python train.py --arch="unet" --model="text-conditioned image flow-matching model" --dataset="rendered landscapes of hills, water and sky" --train_examples=145000 --image_size=32 --horizontal_flip=true --conditioning="text" --objective="flow_matching" --cond_dim=192 --tokenizer="word" --vocab_size=34 --text_encoder_width=128 --text_encoder_layers=6 --text_encoder_norm="layernorm" --text_encoder_norm_position="pre" --text_encoder_activation="geglu" --text_encoder_head_dim=64 --text_encoder_fused_qkv=false --text_encoder_bias="all" --text_encoder_qk_norm=false --text_encoder_parallel_block=false --text_encoder_moe="soft" --text_encoder_drop_path=0.15 --text_encoder_num_experts=32 --text_encoder_moe_every=1 --text_encoder_expert_mlp_ratio=0.25 --text_encoder_slots_per_expert=2 --text_encoder_shared_expert=false --text_encoder_positions="rope" --cond_dropout=0.1 --logit_normal_time=false --norm="groupnorm" --hidden_act="gelu" --weight_standardization=false --widths=[96, 96, 192] --blocks_per_level=2 --scale_shift_norm=true --attention=true --upsampling="nearest_conv" --residual_init="scaled_by_depth" --optimizer="adamw" --learning_rate=0.0022 --beta1=0.9 --beta2=0.95 --eps=1e-10 --max_steps=6900 --batch_size=128 --epochs=6.1 --lr_schedule="wsd" --decay_fraction=0.4 --final_lr_fraction=0.1 --warmup_steps=340 --weight_decay=0.2
Rows from block 3 of the text encoder of a small text-conditioned image flow-matching model, named by matrix and row number. Rows with one number within an expert belong to one neuron, the router's apart. Each number is 200 + 30 x the weight over its row's rms, rounded and kept within 0 to 999. All counts start at 0.
Before each expert's rows are labels from the 100 texts, of 14976, where the router gives the expert most weight on average: "tokens" is the input token at the peak. Only what is clearly more common there than usual is listed. The data: rendered landscapes of hills, water and sky.
# router: slot weights (text_encoder.blocks.3.mlp.router.weight, 64x128), inputs 64-127
# gate: expert gate (text_encoder.blocks.3.mlp.gate, 32x32x128), inputs 64-127
# up: expert up (text_encoder.blocks.3.mlp.up, 32x32x128), inputs 64-127
# down: expert down (text_encoder.blocks.3.mlp.down, 32x128x32, transposed), outputs 64-127

# expert 16
tokens: "hills"; ","
router.32,164,156,166,150,206,220,201,203,223,198,209,258,200,157,198,229,197,173,234,235,228,222,222,162,215,198,219,157,190,270,192,177,180,203,146,238,232,246,187,166,189,215,223,164,194,200,215,242,200,222,207,183,121,164,202,245,256,197,216,155,195,271,230,246
router.33,163,154,178,142,212,231,196,193,225,204,217,255,210,158,172,227,194,195,213,236,228,231,219,183,217,203,196,167,177,250,176,167,173,235,123,240,233,234,188,170,171,207,215,171,207,190,220,242,200,212,187,182,113,163,219,239,246,202,204,166,199,266,233,253
gate.0,183,150,164,223,144,189,255,214,267,190,198,207,154,187,217,228,201,195,267,226,223,235,238,223,219,170,233,165,207,222,189,175,235,193,172,205,228,194,169,168,164,229,194,165,223,244,207,233,173,210,182,208,199,175,172,235,203,211,200,175,150,210,221,199
up.0,177,152,145,213,157,169,251,225,260,186,213,203,171,189,223,228,202,185,265,220,229,244,242,221,216,188,231,162,196,227,185,184,213,188,175,216,222,198,160,173,158,234,201,160,243,232,228,237,201,202,192,203,187,171,167,240,210,209,180,160,166,225,212,210
down.0,207,202,203,207,203,203,206,195,197,192,202,197,202,200,204,210,202,188,204,203,408,198,199,201,216,209,197,112,201,198,176,207,202,203,212,205,189,200,196,137,194,204,196,80,200,202,209,223,197,205,195,200,187,203,202,289,197,219,201,205,202,199,210,198
gate.1,210,196,243,247,201,194,207,223,200,239,193,221,204,221,137,180,209,236,207,210,176,198,216,230,214,228,158,250,179,153,188,261,173,217,220,161,188,188,188,251,224,202,181,253,178,211,194,161,215,232,196,223,237,247,212,165,127,173,217,230,177,161,240,159
up.1,217,246,221,263,182,182,213,191,140,174,197,154,160,251,262,180,228,225,201,219,214,174,172,192,166,140,262,173,227,170,227,183,157,167,233,187,195,109,208,170,253,199,218,200,208,214,178,208,180,160,216,174,247,203,182,238,176,211,178,217,215,195,182,157
down.1,190,233,128,176,215,173,228,169,165,233,222,170,203,211,154,228,200,188,204,173,243,228,204,211,185,208,210,155,203,177,209,221,220,203,211,224,160,198,231,176,197,164,220,119,205,222,221,208,190,160,199,168,175,200,210,254,182,213,182,170,204,178,163,227
gate.2,245,213,245,244,177,191,199,210,182,194,172,197,203,232,197,150,214,215,217,180,188,168,186,188,161,195,176,242,216,163,191,243,207,211,231,129,173,161,210,239,273,206,194,261,175,201,170,156,235,228,202,242,271,229,194,161,152,206,210,264,205,138,223,167
up.2,253,253,196,213,195,221,216,179,164,187,129,211,197,173,230,144,234,217,186,186,200,177,147,169,193,174,182,174,211,238,275,194,204,208,189,209,165,207,245,169,214,193,215,168,140,201,181,209,142,178,250,245,213,219,214,232,200,211,185,233,237,221,161,231
down.2,193,196,221,245,198,226,233,213,221,211,224,197,181,223,177,215,203,256,187,257,220,220,234,233,184,187,198,205,183,199,151,204,187,249,171,152,216,190,170,187,222,191,164,222,175,196,198,246,231,192,152,177,232,196,199,226,157,220,191,210,176,171,214,180
gate.3,223,204,267,241,187,228,221,210,180,245,186,198,186,200,167,171,197,268,192,189,175,169,168,229,182,170,177,234,215,155,226,231,178,236,197,151,182,149,233,225,241,211,204,256,179,223,154,147,194,211,166,228,252,203,204,168,123,199,227,254,204,132,207,187
up.3,219,194,255,162,189,229,173,152,181,209,231,238,250,170,212,179,179,258,198,218,211,174,142,182,169,154,180,200,168,180,200,180,150,225,158,179,165,155,197,180,237,155,211,189,259,173,159,174,199,174,183,214,196,211,258,194,172,230,218,218,199,219,214,202
down.3,245,226,236,197,195,189,182,240,187,209,221,235,206,210,153,174,214,272,191,239,147,167,240,190,209,159,162,189,190,215,217,230,160,283,136,162,218,219,219,203,183,207,215,228,162,171,141,210,158,185,199,212,249,218,251,208,156,193,221,234,214,179,148,185
gate.4,204,189,192,183,247,206,165,224,193,238,214,213,243,188,162,193,189,220,168,225,148,215,207,263,167,233,163,243,163,200,169,229,148,161,188,190,194,170,169,248,257,211,207,251,181,168,222,178,249,220,226,195,183,214,221,147,160,160,214,208,207,197,238,223
up.4,214,248,235,215,195,168,229,182,173,208,161,190,164,202,183,168,222,212,191,178,214,212,196,174,146,161,220,170,235,198,254,238,230,245,227,195,160,207,275,170,183,189,194,175,208,231,175,201,132,151,180,218,222,214,195,226,189,225,157,234,194,167,136,198
down.4,172,215,171,178,194,187,182,141,164,243,221,178,234,207,184,206,202,203,191,115,218,185,189,220,205,216,201,231,177,157,188,199,174,175,221,231,151,195,247,223,185,150,173,184,242,225,243,129,184,165,189,209,177,227,231,195,218,207,222,195,208,190,187,218
gate.5,225,189,247,206,168,232,183,188,208,226,177,191,211,198,202,159,209,215,230,224,189,150,160,186,209,204,152,258,193,158,209,219,155,215,207,150,219,151,192,240,252,190,210,256,196,204,141,129,210,237,194,206,249,215,207,175,153,189,245,229,200,152,244,164
up.5,170,148,238,220,156,180,242,234,259,200,227,144,213,211,183,217,194,196,227,202,211,175,201,258,192,187,239,172,189,178,190,206,176,145,191,194,246,132,182,165,241,231,216,223,254,207,199,198,242,209,219,202,177,159,172,194,194,238,223,173,192,192,204,165
down.5,176,188,129,179,187,210,183,168,178,196,189,224,209,156,239,178,175,134,206,167,209,203,168,154,197,204,227,151,195,237,242,141,194,140,205,247,193,206,185,200,209,191,222,110,206,188,216,219,219,198,257,186,173,185,192,210,239,186,191,169,189,283,217,221
gate.6,174,177,168,226,181,215,229,191,233,210,214,227,156,183,163,236,195,214,220,192,242,244,253,211,232,204,214,156,188,233,159,169,221,233,166,224,224,221,187,153,159,202,181,157,176,227,226,243,160,196,167,222,181,199,198,246,227,227,178,161,153,233,208,210
up.6,173,179,166,232,181,213,226,192,234,206,216,218,157,182,171,233,199,214,218,193,242,242,260,212,230,213,218,157,179,236,163,172,220,227,173,229,231,225,179,154,162,200,179,154,187,226,232,245,172,200,176,212,176,192,192,246,233,229,177,160,152,234,206,213
down.6,210,196,201,204,201,200,202,198,191,198,201,199,205,195,207,199,207,194,203,197,409,200,195,205,205,213,201,115,203,190,186,208,206,192,211,205,187,205,205,128,197,193,186,85,202,198,214,221,194,209,202,209,200,194,198,299,211,210,205,192,197,199,205,197

# expert 10
tokens: "noon"
router.20,248,166,168,209,161,218,174,210,229,173,135,161,210,164,233,213,261,141,245,172,165,227,234,214,231,250,180,253,163,166,191,229,234,185,247,172,205,253,162,218,198,207,148,207,224,183,216,164,172,240,218,230,216,184,221,174,211,195,206,153,217,199,231,169
router.21,231,192,196,210,155,223,196,201,221,192,134,170,227,168,220,183,260,156,235,161,148,223,235,212,223,248,166,269,175,160,192,247,233,198,235,164,177,263,203,259,185,198,133,182,217,212,211,135,175,223,206,230,205,186,241,149,213,172,192,163,232,195,196,201
gate.0,175,241,205,227,222,164,171,144,147,231,201,214,195,225,162,152,176,219,167,184,229,175,165,187,181,177,173,210,211,181,221,199,186,169,216,227,163,157,237,199,191,157,220,195,161,207,216,167,169,128,186,214,190,267,256,193,202,235,176,225,207,182,175,184
up.0,157,224,211,206,165,220,187,151,199,240,227,190,186,206,194,213,144,187,214,144,235,183,195,194,231,205,197,220,218,176,211,167,191,211,254,241,184,219,238,281,150,202,189,158,201,250,252,139,144,204,167,148,212,233,189,180,245,179,216,207,178,176,207,220
down.0,121,242,173,212,228,153,208,193,142,245,222,225,168,220,142,220,173,237,178,218,203,208,185,245,241,170,195,150,199,202,199,185,157,226,173,260,228,164,202,159,179,186,233,181,174,207,191,197,154,176,160,143,200,225,197,205,215,229,205,211,193,249,144,209
gate.1,197,259,190,205,237,155,205,163,148,210,202,198,161,272,197,151,182,201,168,199,206,206,159,177,161,156,229,163,253,207,239,181,197,172,217,227,170,171,234,201,206,197,218,194,173,228,202,220,173,149,211,196,222,215,180,255,217,188,157,235,140,180,164,187
up.1,222,267,183,231,236,186,199,189,168,171,161,215,166,248,240,163,198,188,168,140,199,207,184,147,167,175,218,186,245,241,224,215,234,190,242,212,174,232,231,243,193,211,202,170,166,232,203,215,158,175,219,212,251,217,167,229,225,156,165,242,153,173,165,196
down.1,154,221,183,223,225,197,239,177,167,220,265,190,170,230,221,222,138,223,194,233,230,207,144,193,197,142,247,147,194,204,231,139,165,162,184,236,217,130,181,157,238,211,230,186,204,194,191,238,230,149,204,188,180,188,179,215,187,238,172,186,167,218,175,193
gate.2,173,235,223,199,206,158,210,175,153,234,220,220,183,229,148,157,181,221,207,221,206,235,197,227,167,163,243,199,209,161,182,226,184,208,187,208,181,157,201,186,211,193,226,252,186,207,215,184,222,160,164,220,204,235,211,214,166,218,153,213,110,140,199,189
up.2,183,178,194,132,190,192,233,211,174,233,191,237,239,208,167,186,225,229,232,242,206,182,202,202,163,189,211,169,181,202,221,239,169,244,157,196,203,233,230,197,209,208,219,209,220,208,173,191,231,196,216,171,148,161,224,196,151,190,228,203,169,216,177,284
down.2,184,173,177,198,191,149,234,204,251,191,156,175,202,157,231,252,192,152,185,144,233,211,211,174,204,240,208,215,243,192,194,193,241,151,235,200,174,241,222,206,175,266,184,175,226,252,223,204,210,222,205,225,181,172,145,198,268,166,234,184,191,200,194,248
gate.3,214,162,212,181,156,240,159,158,206,173,196,223,233,170,222,182,191,172,244,201,232,146,167,170,233,210,168,219,169,168,219,154,191,223,221,193,231,218,203,233,194,142,189,204,219,185,164,165,174,229,224,184,214,196,233,223,208,235,243,196,204,233,246,181
up.3,154,235,187,194,236,165,238,229,163,247,235,211,181,238,157,177,197,237,164,220,183,238,220,225,160,163,242,164,234,241,177,231,170,171,154,232,171,161,218,168,224,242,237,223,173,212,212,246,243,158,180,204,146,189,171,208,194,197,165,212,172,196,159,240
down.3,231,222,183,221,194,226,197,185,243,251,189,119,239,148,198,230,239,156,197,173,200,268,226,259,187,254,185,225,150,149,186,206,204,156,255,224,193,189,172,209,204,216,162,196,177,214,266,176,205,197,185,237,196,228,206,174,189,194,210,159,219,149,197,176
gate.4,228,161,186,178,155,242,164,163,215,164,179,177,231,173,232,199,225,164,247,214,220,147,165,198,234,221,163,222,159,149,217,163,187,197,236,202,236,224,179,222,194,152,168,223,233,167,178,170,174,232,232,184,214,187,229,220,213,223,240,178,221,225,238,151
up.4,172,237,215,226,243,161,238,243,181,227,227,221,161,239,173,193,176,245,154,195,187,239,235,205,162,173,238,174,241,245,175,236,204,208,165,194,180,168,217,171,228,247,234,193,164,233,208,237,236,170,173,216,197,215,155,186,170,189,155,225,185,169,165,234
down.4,241,214,181,209,201,219,186,187,243,239,185,122,253,151,198,213,234,169,189,171,197,273,223,256,184,256,191,233,148,150,207,216,215,174,254,218,189,204,187,220,190,215,172,187,186,223,269,174,208,204,175,242,182,228,205,173,192,181,210,151,227,146,192,197
gate.5,166,204,255,193,175,164,224,167,153,255,226,189,165,230,157,174,210,206,233,238,236,207,176,260,196,162,214,169,199,141,252,205,150,198,177,229,210,153,230,171,216,202,225,233,195,231,188,179,180,184,161,206,188,210,195,233,186,239,211,201,142,160,193,184
up.5,238,211,219,253,204,200,191,183,260,214,213,151,157,187,246,198,177,178,165,149,208,208,195,157,218,251,209,235,212,192,232,188,257,167,254,170,219,232,177,243,170,194,184,191,247,214,221,144,167,221,212,269,271,187,178,183,197,140,188,175,158,161,192,174
down.5,178,245,205,237,225,189,194,177,143,234,202,197,206,232,160,199,183,214,156,209,268,183,199,211,182,182,197,179,218,168,219,181,142,205,172,208,184,167,245,146,197,151,210,174,195,212,177,219,186,172,182,141,211,221,229,261,209,253,160,218,265,186,149,204
gate.6,191,212,194,191,199,228,177,178,158,220,225,259,201,244,175,128,166,214,206,208,244,167,163,169,182,162,177,197,202,201,188,215,174,210,194,200,203,158,204,203,256,137,225,217,146,179,161,163,204,186,234,212,215,261,216,217,157,282,217,237,173,182,216,170
up.6,187,184,211,247,216,162,242,232,207,185,218,254,199,174,174,174,208,198,189,218,213,199,226,180,189,173,207,185,206,239,132,197,204,206,142,195,184,169,159,124,258,176,242,273,187,158,185,252,277,202,223,262,178,210,181,198,143,266,192,216,209,198,212,173
down.6,240,197,212,226,205,168,254,264,219,155,182,227,214,246,179,181,243,196,179,184,184,191,231,179,170,206,190,170,260,259,162,246,220,189,174,160,178,238,210,149,199,214,233,197,179,224,147,238,191,215,221,245,214,195,156,233,180,215,205,257,225,208,184,212

# expert 3
tokens: "fog"
router.6,193,188,170,161,173,253,192,186,153,246,178,181,235,212,163,181,251,182,217,207,100,165,183,220,219,224,164,245,177,171,217,235,158,183,231,223,207,216,196,248,208,188,179,243,182,174,178,144,197,198,240,184,183,192,212,149,179,163,226,189,228,220,219,211
router.7,192,190,170,162,173,251,188,190,155,245,182,183,237,212,165,181,248,182,219,209,97,166,184,219,218,222,166,245,173,171,218,234,157,182,229,224,208,215,194,249,206,186,175,242,183,172,178,141,195,200,241,185,182,192,210,152,176,162,222,187,228,217,217,211
gate.0,181,217,221,267,190,210,223,184,207,241,223,197,132,232,178,225,179,235,199,200,239,220,193,226,229,184,212,172,196,192,168,197,176,193,198,181,223,111,185,142,227,177,239,201,147,214,208,212,208,199,173,232,229,251,185,228,163,257,200,193,132,171,215,161
up.0,226,189,204,156,214,160,179,214,177,179,162,227,271,195,188,151,241,180,185,155,160,216,200,204,158,241,171,236,204,178,224,233,231,223,216,186,158,270,224,261,178,227,153,222,246,216,187,162,178,190,216,219,194,211,220,173,211,169,212,224,266,179,202,224
down.0,234,233,175,241,217,208,210,188,158,198,205,237,176,275,218,187,187,258,163,143,96,170,172,145,209,189,204,228,235,192,192,160,190,164,217,182,198,148,208,195,229,182,195,282,180,195,182,196,198,170,189,215,233,219,167,205,188,244,180,266,195,177,183,189
gate.1,191,261,225,249,226,181,216,199,158,205,184,238,151,249,154,179,196,233,173,196,201,183,209,174,191,172,195,179,248,212,193,211,197,213,204,187,181,132,243,203,208,188,250,197,116,238,172,217,148,181,226,209,231,240,200,215,176,269,167,271,167,185,172,181
up.1,204,203,159,148,207,206,239,245,170,198,174,239,200,229,178,121,234,192,213,236,162,190,169,180,165,197,228,149,253,213,222,247,192,231,158,156,215,247,224,195,225,250,180,202,162,248,181,246,214,194,226,210,208,154,173,216,188,138,185,220,192,194,177,261
down.1,255,172,236,235,170,172,185,207,230,152,174,201,182,191,244,201,213,191,223,164,213,194,196,206,214,205,168,269,219,204,195,196,233,191,224,140,181,200,167,217,207,240,140,229,209,182,217,180,164,251,182,143,266,260,190,179,234,225,207,206,233,173,251,125
gate.2,204,173,203,170,164,238,157,155,209,175,192,172,228,180,235,220,219,160,241,206,227,163,161,208,240,226,169,229,162,147,217,153,178,168,241,247,204,208,181,222,183,166,170,222,238,172,233,159,161,226,218,178,184,207,243,211,227,219,241,170,200,226,233,162
up.2,186,226,199,234,231,162,242,238,183,228,219,232,165,223,165,178,172,239,170,198,205,227,234,179,172,174,226,165,240,241,157,237,221,234,165,149,200,187,212,175,240,225,231,193,165,236,180,247,236,185,171,221,244,213,160,220,162,186,167,230,144,174,179,229
down.2,226,202,276,199,205,200,209,202,204,190,184,155,228,268,219,197,224,243,194,202,175,191,158,214,134,174,212,159,196,147,220,210,185,161,195,233,208,159,189,192,248,236,210,206,224,197,238,188,277,162,193,240,193,176,187,182,224,168,179,242,217,222,197,214
gate.3,187,230,232,255,207,184,222,184,221,194,222,210,111,239,198,183,230,188,194,224,223,207,180,203,211,171,181,165,235,189,228,218,204,182,217,167,239,152,217,157,205,196,217,207,126,226,166,195,164,206,175,225,279,236,176,255,160,229,199,238,171,144,189,154
up.3,190,228,132,185,267,244,164,176,179,177,231,211,198,233,207,204,192,238,135,243,198,168,151,177,210,155,223,190,211,249,192,184,183,141,197,227,174,191,210,198,191,156,228,189,105,182,188,230,174,164,230,190,235,236,188,207,204,192,170,220,249,195,170,190
down.3,198,194,238,188,157,209,224,179,215,178,219,151,188,164,220,241,183,195,243,192,252,183,168,217,233,185,211,159,211,170,197,179,203,249,182,185,206,192,248,153,169,199,163,131,216,236,166,169,146,241,193,184,212,197,195,230,175,257,239,182,192,150,185,179
gate.4,215,212,213,265,187,183,248,222,213,220,214,198,147,240,191,200,205,249,203,219,212,221,201,226,199,188,219,175,196,185,183,210,186,194,185,150,231,135,193,153,253,201,201,221,132,214,169,199,233,210,186,251,259,222,171,232,138,235,206,225,151,170,211,162
up.4,233,223,168,179,184,254,235,210,226,163,211,170,150,227,249,244,242,238,219,240,190,209,229,202,216,145,232,173,188,231,201,172,184,221,189,165,281,187,220,192,200,186,210,167,134,201,139,242,199,215,214,186,219,167,182,225,168,191,186,189,207,239,185,200
down.4,194,168,272,194,177,146,183,239,251,156,186,164,216,148,200,201,208,181,231,242,163,264,219,229,179,181,190,171,184,200,219,224,227,215,193,198,213,233,181,191,183,267,164,204,238,185,240,200,209,231,161,178,215,164,220,204,234,124,196,145,193,173,236,167
gate.5,203,233,233,259,171,192,210,176,180,264,174,227,187,218,150,182,173,228,230,179,260,214,200,193,211,221,169,219,214,146,175,205,183,216,212,158,176,142,214,195,217,175,188,221,171,231,171,152,186,200,165,228,236,258,231,204,152,256,216,229,155,144,218,155
up.5,164,230,181,266,217,210,159,163,204,252,202,219,196,174,218,228,158,152,174,180,226,229,201,161,233,206,194,226,266,192,216,169,237,183,240,216,175,202,211,244,133,184,184,191,216,240,227,138,171,172,168,145,206,237,176,164,207,163,191,151,219,157,188,198
down.5,172,233,170,205,169,207,210,164,138,261,199,210,194,198,151,185,211,198,181,204,222,203,222,201,203,220,202,226,144,220,131,229,160,189,218,207,217,132,184,225,196,131,268,228,183,171,160,175,185,199,206,236,181,223,215,240,209,235,253,211,169,240,198,210
gate.6,222,241,199,238,204,181,246,223,189,203,175,225,146,231,175,174,201,244,190,216,199,199,219,193,169,182,221,173,225,209,191,256,199,222,190,144,205,168,227,169,258,205,215,239,125,230,137,222,210,186,199,250,246,226,177,217,133,227,180,251,144,159,183,180
up.6,178,163,251,214,184,164,189,180,209,218,230,202,218,157,191,221,173,187,218,153,233,249,200,213,216,241,165,230,188,127,181,199,279,207,224,202,149,224,208,205,130,206,156,202,276,203,238,140,173,211,136,192,181,225,266,172,201,225,216,167,205,172,201,194
down.6,191,210,103,222,250,231,224,203,164,249,182,248,205,256,169,190,257,230,128,186,185,210,248,173,207,239,203,211,180,220,145,224,210,201,186,181,173,195,215,191,222,148,192,193,141,205,180,247,202,161,234,212,165,214,201,207,166,216,176,200,179,235,178,254

# expert 9
tokens: "green"; "in"
router.18,212,202,209,136,192,237,153,164,192,184,207,194,224,177,227,177,198,146,231,254,131,163,162,184,186,193,225,205,203,193,273,162,186,176,221,232,205,244,204,282,178,209,221,175,223,179,225,211,188,202,228,173,195,187,215,200,239,138,181,158,233,219,210,204
router.19,223,201,206,143,186,241,147,165,183,183,208,194,229,185,225,174,200,151,234,256,138,161,163,186,188,189,221,220,201,196,265,171,183,170,227,231,207,238,201,283,190,205,212,187,219,173,222,203,192,202,233,171,203,193,218,196,242,141,186,164,234,230,212,197
gate.0,217,186,258,252,168,226,214,181,247,245,201,160,196,186,193,223,203,234,218,175,232,221,220,264,236,223,164,210,169,161,181,219,162,224,212,160,235,162,203,160,219,211,196,203,128,213,184,151,205,231,142,221,228,217,226,200,145,219,230,202,184,165,233,184
up.0,188,177,216,265,249,207,200,212,249,186,282,208,160,183,213,259,174,191,197,173,208,205,194,220,239,235,178,210,178,218,185,171,203,166,209,186,247,199,154,193,240,215,184,215,175,163,194,270,219,248,203,217,184,204,229,203,173,235,206,180,233,214,209,167
down.0,193,229,227,178,201,233,206,233,187,173,142,231,196,187,234,193,216,167,198,207,178,186,161,179,193,182,222,176,290,282,271,266,222,196,146,227,200,231,256,198,187,255,261,204,163,217,158,222,212,195,212,206,207,196,162,201,208,166,163,238,201,207,185,222
gate.1,234,220,233,257,226,185,192,172,199,235,172,230,171,200,172,197,182,239,168,125,239,229,198,195,197,201,181,200,214,199,202,227,221,234,176,166,168,175,233,176,202,174,189,207,163,214,194,180,184,194,149,258,232,252,230,204,161,231,211,242,203,129,174,176
up.1,201,169,203,138,190,227,228,257,213,215,229,213,287,161,179,189,238,208,203,243,188,162,208,203,227,208,182,235,153,190,177,202,135,222,197,192,226,207,177,184,236,224,186,223,185,176,154,196,224,216,248,196,159,188,167,200,181,182,208,204,196,299,250,226
down.1,166,239,110,193,217,228,225,250,187,186,179,227,215,214,178,135,189,163,186,192,166,196,224,182,186,199,185,185,276,267,214,204,225,200,200,201,206,253,219,200,189,225,205,213,131,226,196,204,190,220,223,172,212,165,138,214,244,206,164,219,213,206,185,228
gate.2,181,203,214,213,149,193,220,154,211,176,186,195,151,180,209,182,193,176,269,192,206,225,168,235,266,221,202,206,178,155,236,204,247,197,239,215,202,207,202,224,141,200,145,188,255,216,211,196,149,208,175,185,235,200,217,193,208,209,189,164,188,175,210,144
up.2,199,226,230,227,204,181,230,203,192,226,206,194,148,238,192,204,209,236,199,212,221,212,203,196,187,162,247,180,270,206,196,211,212,232,182,179,213,195,232,216,189,219,197,190,190,253,151,203,170,193,153,189,239,207,168,215,166,216,173,225,140,139,178,208
down.2,212,167,231,209,241,183,230,223,238,250,161,170,225,180,219,216,200,189,153,130,226,217,231,209,149,262,190,200,168,176,167,203,211,142,237,204,173,206,167,197,209,179,195,184,232,201,241,142,221,173,226,236,183,192,201,163,211,193,216,219,219,199,189,198
gate.3,221,191,249,209,156,230,205,190,220,242,222,177,207,188,176,218,207,234,238,202,214,205,223,247,210,221,189,221,185,126,168,208,167,216,229,148,206,147,183,195,222,181,183,229,196,193,213,167,246,226,153,227,216,246,220,208,153,226,212,177,137,154,243,161
up.3,196,221,248,189,167,182,226,198,184,220,111,163,201,214,174,170,254,218,188,171,171,201,190,207,157,190,241,187,245,201,214,241,263,201,201,207,124,219,227,176,141,250,229,167,254,222,192,209,205,141,178,221,194,187,169,172,227,181,197,225,182,161,175,222
down.3,229,216,161,242,198,153,189,177,180,249,231,159,196,233,178,168,189,215,191,188,173,232,215,258,216,188,185,233,165,133,154,148,227,196,242,174,175,154,156,232,208,149,124,222,217,206,276,190,198,179,168,190,229,198,210,165,196,221,159,171,179,151,224,170
gate.4,237,184,203,167,155,226,162,159,216,165,183,163,218,179,242,195,213,154,233,223,232,163,153,193,226,212,197,218,184,156,240,166,196,165,245,232,218,216,184,210,167,185,171,215,250,164,216,167,160,215,216,186,216,189,227,229,235,237,219,179,205,210,221,153
up.4,171,219,208,231,238,172,241,249,196,238,211,230,179,219,159,215,195,246,172,177,182,240,251,222,172,189,202,177,216,242,151,243,208,240,160,158,192,185,214,182,242,230,224,190,156,241,165,227,244,189,181,219,200,220,166,172,159,173,183,224,176,187,175,245
down.4,176,192,244,210,229,174,288,239,222,240,182,166,198,218,179,218,198,225,159,163,219,191,252,214,164,239,225,154,213,194,179,186,172,175,177,207,201,172,223,172,229,217,216,172,203,255,191,175,241,161,214,220,184,182,165,183,191,206,219,251,197,228,148,231
gate.5,164,200,197,254,188,218,215,168,215,244,227,199,126,207,162,236,192,237,199,183,245,232,206,214,247,196,204,175,190,217,169,173,196,220,182,218,227,150,201,132,174,173,218,179,170,234,209,220,170,199,152,201,222,227,204,252,187,229,193,186,147,187,196,191
up.5,158,201,182,206,233,233,204,179,211,235,231,238,160,169,199,243,171,221,192,234,231,230,228,202,249,204,219,154,179,213,157,163,204,211,173,247,226,194,188,164,138,180,202,160,198,223,227,237,167,182,189,155,144,217,232,240,213,215,177,134,172,234,177,211
down.5,243,197,231,193,190,192,179,192,208,191,171,172,225,193,222,186,232,196,217,211,384,189,197,215,210,209,189,118,187,173,190,224,213,200,209,195,176,231,214,151,175,207,193,100,199,206,210,177,192,201,200,196,206,191,216,269,209,180,228,213,208,183,205,204
gate.6,242,177,261,196,178,185,222,211,217,230,165,200,198,188,190,197,210,263,242,192,210,199,221,209,182,191,230,187,218,174,193,284,223,246,162,126,204,202,214,185,233,228,157,206,238,233,175,209,223,240,156,216,215,165,196,191,168,206,205,228,135,160,222,220
up.6,223,182,245,181,187,203,195,160,207,216,170,251,189,168,176,190,171,235,231,229,229,157,176,179,216,174,188,159,213,211,234,246,222,259,154,172,191,263,246,188,172,182,230,174,201,218,176,204,176,222,190,217,207,197,264,227,190,205,222,235,169,158,192,200
down.6,180,190,182,199,238,182,209,227,251,197,198,253,218,181,192,186,174,175,188,181,169,203,244,204,182,271,189,237,223,237,179,215,222,227,197,220,197,235,179,256,173,197,197,217,226,196,240,205,229,236,205,190,189,183,201,214,258,139,207,206,208,244,213,239